{"model": "spectrogram enhancement model", "dataset": "tunes sung on syllables by a formant synthesiser", "train_examples": 39062, "gain_aug_db": 6, "n_mels": 64, "hop_length": 160, "input": "log_mel", "win_length": 512, "task": "enhancement", "loss": "l1", "arch": "unet", "norm": "groupnorm", "hidden_act": "gelu", "weight_standardization": false, "pixel_unshuffle": 2, "widths": [96, 192, 192], "blocks_per_level": 3, "block": "basic", "attention": false, "upsampling": "nearest_conv", "init": "small_normal", "residual_init": "zero_last", "optimizer": "adamw", "learning_rate": 0.0023, "beta1": 0.9, "beta2": 0.999, "eps": 1e-08, "l1_shrink": 0.003, "cautious_weight_decay": true, "ema_decay": 0.99, "max_steps": 20900, "batch_size": 48, "epochs": 25.7, "lr_schedule": "constant", "warmup_steps": 1040, "weight_decay": 0.02}
Rows from block 2 of a small spectrogram enhancement model, named by matrix and row number. Rows with one number belong to one channel. Each number is 500 + 50 x the weight over its row's rms, rounded and kept within 0 to 999. All counts start at 0. Numbers have three digits each.
After each channel's rows are labels from the 100 clips, of 14976, where the channel reaches its highest value: "top examples" is what is common among them. Only what is clearly more common there than usual is listed. The data: tunes sung on syllables by a formant synthesiser. In brackets: how many of the 100, against the usual share in percent.
# convs0: first 3x3 conv (model.enc.0.2.convs.0.weight, 96x96x3x3, each kernel summed), inputs 0-95
# convs1: second 3x3 conv (model.enc.0.2.convs.1.weight, 96x96x3x3, transposed, each kernel summed), outputs 0-95

convs0.65:474449477512446440433553505492434479498494490524447460461487443433451419522554559465405510588501444477506462523453502461452445535491625551454494477449508401420516491381438458417465407456589461504507472490493502433418504516497521431492507397463470591522486531490443519536529399475510447432
convs1.65:526465496496550500539464471521476494543496455509534550593480469534526564496552526630615525482473531500587482507512484498522483528515485497519362506537447438455460500456607528554458497482470556518579515511514509516533493457551555620589497588509533502543504500551417467445499570317524498571
top examples: mains hum (32 vs 7.4)

convs0.55:512499521493518425525490506500505489475533398548692525491469514486533510504540445461516558476510495476581533592499556543544517473529437505455500513476505542551452542529472519518445536600653530571540559523505529510521488467445486483435520440581442334475481495539431424501496506493496452413
convs1.55:441513493457492470491400527422477513455479464439479449445510471443433544481391488476423451436446424498451477436493546500671572553436501472520531427439472454543578466496418493549494515518461470522505479439462536469496424507548509462551509386559535497528506442595601502523520549550439477507
top examples: vowel: /u/ (39 vs 16.4)

convs0.79:547575481499543517428515512511556446498560499460539495492522484522503517491489441468560511488588446489529620436456521557525567496541496538472524550546552584503427526555470503451499515579482490573518504513447513477405508390447542517486537582487477269448521488543391469498501535536532519452
convs1.79:493560448457541504496495536529510585560524539572512496480447519498565475525503560513452512470486521520470561454445443425462487485473444491414501508411435422606439592485474533535494431428404504409472451454485460300455451523507511474494502431514471532491522466583590496526457515487410476482
top examples: deep voice (69 vs 24.7)

convs0.5:486499530505536477399498505471510511440460446492513433542467484374437483404506445442489466460481343529489512547416538542485483492473503541569486500501491455482474411362411438390408488546533411525483554485458500481508499423466412480509498477480383514559509527507522512494516482498522410507
convs1.5:504503449534448490529460493523450552541501495619596509527452512558555539602547454595535553484471590447497463400501470459475494515458524418608446527507570564421527544501548553573518477400412523464518490470492436514458441490514511473510507461561522463349485441479451490441430489502463511452
top examples: pink noise (66 vs 7.6)

convs0.87:509491455451509491497456472517542500496544451443511496409505528518574481497534460476537545478485531501444525517498504548548510451552458462472448557358468517562429497537514451500522539533532519438511493582458525481602441502527486640518456472496506466533536458453269362472498561484509489494
convs1.87:571522541336432498514501500588515569478540517506448491517406495508534494491521547460450472486501490504456540507463422438473494498534422563510494498546496487525494513509450475478481455522436397336526496555661447462517488510537451509589533476490491487543381425546468469466524496570444514551
top examples: vowel: /i/ (49 vs 17)

convs0.31:497551481389487379514637496491545522477543442496594526517494513509455563509533442472505559509475502483494519586439525551552532479540439491502494485468498611556460499501532488475495530645562449592542548597456527555472552509407461565465493533488475497572532432526487443414460495507419508436
convs1.31:434536521583567547499544523431500545488452471463454515442488530583494621444494456469463426556578537525448561477459599458558533507443453509513562517535527464462548448508379473507496442629440534459478539596539426445522495485491490453526455534506451564548469507528512497581557535570405559508
top examples: consonant: none (32 vs 12.5)

convs0.86:515494459465510493497465458526545498495550439437516497418503543515581489498556462473535541482488528504460534523510516550554511449559459474480446567394476523570418500538506450503514540538526523440511494585462525486610445507537496639520457474496506469545536472464267362461497563488506485497
convs1.86:626533457497512588487567491498475425485482511573507481535512481494474505529488444491502507396579543325410448475545614492540510476481468541545404497524508501482520516458546534468521528440564504469480470465482564449435463489527506508571493463461472512435576443445612466495594574573486437499
top examples: reverberation (77 vs 49.7); vowel: /i/ (44 vs 17)

convs0.15:499499522428571547497561481553536464520529485603632515500498526451479523445578518533528581515465438493577537529501587626496440529514468544508545531492436564516447546531426527476460512523523473467504456498467559487499503539435497444330538556518471406502474591561535449457543484487507495389
convs1.15:518569509578565536493326533509439500531459489458486486502424475532486565478484585462497417472517501489396517414531521455513593546468486479503495538484585429569598470476471502556484499553490653450523516527513460484517431419505548513585473493565485520507479476535546489585443513511414463546
top examples: thin (high-pass) (43 vs 11.8)

convs0.70:462472449544493602487471496505529575502531523533560484566511425508429534481600261482485513377471442513476475452489498481492491492457484464539477496539506527429476495473532507487534504445472472510486541481468417436433486466396556459553471552443486522406532420552473493507533443543535553443
convs1.70:524515454511509348530601522490486428531435514548531502417469528517556363504347544500526513513478507479467508507580509522487499492510480499464464552465550478677517496495461516550511446502502531493452467515515502495449456443548469442524488374430467465462480498466568486595522482578505425486
top examples: deep voice (65 vs 24.7); vowel: /ɑ/ (46 vs 16.5)

convs0.18:500492466485485582532528485510498462498585500513389538498483524617508511511489507463527506500496528458429493487551494511474548498582452590537432504519535497499494530495559368495619512461378503476494500453472496510501434537573577490511465494489513492408481493560288430445501512579527458548
convs1.18:423522452444539556504464490478544538508520505472512509475495503490551460516556645549456553372387432564587543452480444426458490502460483447491545483446457452522462414504508540485457454550571502493446560530608403459528526455503500409511506481494499524559603514518492478435496432586504531586
top examples: thin (high-pass) (69 vs 11.8); white noise (34 vs 7.4); pink noise (33 vs 7.6)

convs0.26:496534262532532539471528505506442515499487482390563487510515511499501520481516497475488492499529488504506526466510484522486502494477498470538479504525496490489171522487507527502478519455513493469379422502498504546528543503498521521541490529502513520505510516489536477503513478495502497497
convs1.26:579496517497501559506501485506483517471432542524490513473371472503472479495483534563479515395516573472437493498481492518520444484517496499478507485515524460596322552503446485524550529518480527497392511498467558504458507471426401523461500534485459453534513485521263515407520486452516541525
top examples: reverberation (100 vs 49.7)

convs0.46:501502466588528422497660472512499480423577405503627537507423534574501575501474525483474591493542505448452488562505512584534557471562443532538491535446525531497481582514502393442520561493544498462529540569458558504517483495509511493555506407486514515459517436435456419460501498602492452554
convs1.46:488477584494499629520466512516455478510480507493479484495526529584506557497493511430557411371417469515428499507465594498502559487470445501519507474574456459521490393476428579538504475498506485437419529421471369518537462487470541467497484437563461522560451361543528488547511469496506585576
top examples: vowel: /i/ (47 vs 17)

convs0.50:489518552503476448484535530503567650516648467514509488430502475502495468480515444577513507512524471459460523514472629589524490488595441499504496526522541492532327519527462594474472491515403501503645500537462496547489515479465485517423509478488493482492609542546467491540480531496583476523
convs1.50:481517515505514500501541579524442535511483473516466499450534498495486540460515481508508471506501487504494492473461617434517564514439503514515481516463533483469829482492497413555485493515555526419553441495541490498523473524514519441630490522536503497521556497511498507489514527509522387495
top examples: reverberation (95 vs 49.7)

convs0.39:502539472466411491496478511505402510496514472536480550457493478485400565511428440447490459484497529423365472407518472442531502507499503554502411425489468470423512493495555520509527503488504496496436432467466467539411571500408550553503418522465539623411488529405389480487424537519407473507
convs1.39:524491472519602510556616486529473606507491559445541504495488487512485557510592512514460533463529521484432585497507533521440450542564519509507524529442533492558391541515424493442521510538497537519442468487522613333504527495448444483524514587556466442503514481508345494530569472569512466561
top examples: consonant: none (39 vs 12.5); vowel: /o/ (38 vs 16.7)

convs0.20:333405534519495438467460497455482484486460507474569523517419479462531523487478452486534499473547495513490481564472486469494466470467402559505378451473496464472428521503525530573547378471489496488482530504458451489468410456518465485505436473425360560465504467436536478491488326455494474497
convs1.20:513523467455456486508604473527510476466502524478383479453417460477370421519519516489390481487507492483425596516407518507370390481524501499630460509497504541446410502495548487435538485479459452494404398453472546491448492523500464441534572520531499492488477498467529501475543427521527431471
top examples: vowel: /i/ (44 vs 17); consonant: /t/ (35 vs 12.8)

convs0.51:499518501484475463508545477492544527507611474464485499471453500493458487492480474566501512511473461464497490625467634620543503473608400519490498595529548538529283482527469515483479477515522520536669526510473491468464490491480491451432476521486483449513563492530474451463463504516571480532
convs1.51:435551524538526507493521598525441553521478474518436494457516482579469549490531490505500432494538476511429474479510501469607592554458501489496478520366505447477740456475473450525465463503505502489560372502518490485514506516493536461617488449512498514490515493504571514574507533551500399526
top examples: reverberation (99 vs 49.7)

convs0.62:504524528516495421579549486534489417472437465465707544543469512349478522507522487501467558516500491477527502594422493494488487511500433572444490570449526547545446519496464472519476530526591520504533568457511508522490506501413446441409514457509501400529491539467605487426453452501432499507
convs1.62:453474513548550567463470465438471485448484467446402473453443418627447610463459504445446426484529514496389465497536508495552655496496506409502510477545491530482607426519476479480528513560496560492536513569490423476422494509521542626534488451593519536506463502559500506536509551484480480468
top examples: reverberation (86 vs 49.7); child-like voice (51 vs 24.5)

convs0.48:501526485486480449499553487487537530506593469445484493472460499503463486490475463552509507504488459467496494643470653602524511481611422511504500580543556529537279476522470513463477464523516516562664523521467497479482501474480489472468489505494479440520560509487482453490474523517591473561
convs1.48:426567530535533517492531579521434539532480471516434497449535488563477553488530481510509444474525485504414481478508513470624572552468503490486488538348532460464704475487477451526465465496503497454544339479525490497506514519492542436598490443520503511483516472504570515574506527566494407525
top examples: reverberation (98 vs 49.7)

convs0.72:515493471437504539536594518501518408514524474542572521457471380490466563469447450460496575568483562517495573514491499567548599490503547470462504468480513544522542505518517466487509554419428508472506556481525564530514507353379509497368475507604509371522465502560441464511459512503433468464
convs1.72:544485459523505429523498497496546586471505512503460486450455500652538467481535480494515468564542517515453475442471472576487418471474480503494539481483399444585438413502418596486504497533453501497458509528461406360336447501507508527474514514432487548473564497488501497617489559480460542566
top examples: consonant: none (31 vs 12.5)

convs0.40:339384510449513457496465499492434506498522501532604574486480478490505481471492453491539491439540502484463491458476454487449463450327413472453431505459496498509466535530515536529550428492467479489445412477466494497482438462472416475459483473434432485441502458381523464476504401387464481463
convs1.40:501540427468398498491499460497501499504516573439430500516413472454450466542466543473377425511458510498489480544356404481402452462569442477503462434514444517463440525476530496464505486498464428440474465467507491537515492557509481423503518456476442449517437525458582465466426375570544386517
top examples: vowel: /i/ (55 vs 17)

convs0.28:488525247513512499503544500516473517510458503347502491529499471456486459526512507527484499510533482529530472512527514494484492483464537465547512464497539447499182501474498553497495499505522488502445473500520506503499517502475488505535491496511502511551537497506511507510509498474520516562
convs1.28:474442445533569384535569481424477484441483444463521526501601500512482554438482477462514528469509566467579559440529584519534527498475535511507524598500576551473435436504493373482512561513504555564489489511636538527521540469485459488439483565620478517512495519561411519472562473489430565418
top examples: reverberation (98 vs 49.7); consonant: /t/ (41 vs 12.8)

convs0.23:502495448496479578538529494511499444496571501519372527501491520638502506506479508448536500500498552468413498485556496501473543507585480606525435501512533498492490519479579362493640519464370502476494498446476494514501443549572578489511475484491507491443478498554337453473502507579533447550
convs1.23:560483540425613494482529435479557427543495504498558464571463504412464465468441451492489477396458575523492505514533457611482509504525467426489483530432460479485520460480480397500513473461574559570521432433477463488501455521520558443593484520379532428445571402525567459598515519490541501443
top examples: thin (high-pass) (72 vs 11.8); white noise (34 vs 7.4); pink noise (34 vs 7.6)

convs0.52:402466492485552433426493520499463451515487443471566473491504543538409532499496517469546491494540471523544552590474575525485499468470466523499501520494513576538425464512485412496495510553564480575494456509483477462428486475461419512420517570399418461537449528300467447560498379467514494416
convs1.52:584535566416350532496507500559524583520525523580498485527452447451473442514591528590470385503480468497480526493498458508527467494494493500465428503474456472422608546497561528503453483478502429515608513472449361494514445593489497473521508395394510519428518500486526490449489510491570511515
top examples: thin (high-pass) (37 vs 11.8)

convs0.44:311430488497537428453450501518486509536525515497541472467501420432494384451506487464500504387515407499452458506424486462472446521430470461514500450470476473456473468509464516497489391508505480535457438507526491481470456473461391434471505438475345468486485518377528497521551447453493508468
convs1.44:583557446513522448543566486468511585517465546529500517463438538484489538519477533578527467494513608429479507505452505491487449457515435485469394544498490482593489478474494513538529514520501582496530454489473479522525485492602479454583573560446475351502542515487378440485450388554519350499
top examples: vowel: /i/ (49 vs 17)

convs0.42:449466456517456568511463514441470462453496498459492468557476590524521463469446496478491399449503532440564408537530467493559513499417494533534514437483551507485519465457499510492498475459531509396509499496515477492517487514597316424526457449531499573598524405453522517552473357532583534591
convs1.42:513418545559482538510471455550527570561556495525470560649486489574468573444497460552467468474516503514492452521486493531658510473518485528526532529598537491465467484517580489519536519494496451541606498520514443591572502476443514528529510510416495484522516486525383518482545450537493657595
top examples: vowel: /i/ (43 vs 17)

convs0.38:528508478486462547545492502497474475502540499464426507479505521608528544532462514515561495497475603428389493434648463463482515479521496523499457503541512501516550474496592423501669546445385509436473494474530483509517477529543550557531469575437526497417513471511334477477466519572501493536
convs1.38:581427618576544578492435502497423487416472487457500493528625489472397600490466486486531518509551515560420453475561556486558483503505506498474496486463468507477525550500422431514563524497547562499451507564396514441475485483376452552507504532609450504526380488507498491493461511476575487449
top examples: thin (high-pass) (48 vs 11.8); clipping (33 vs 7.9)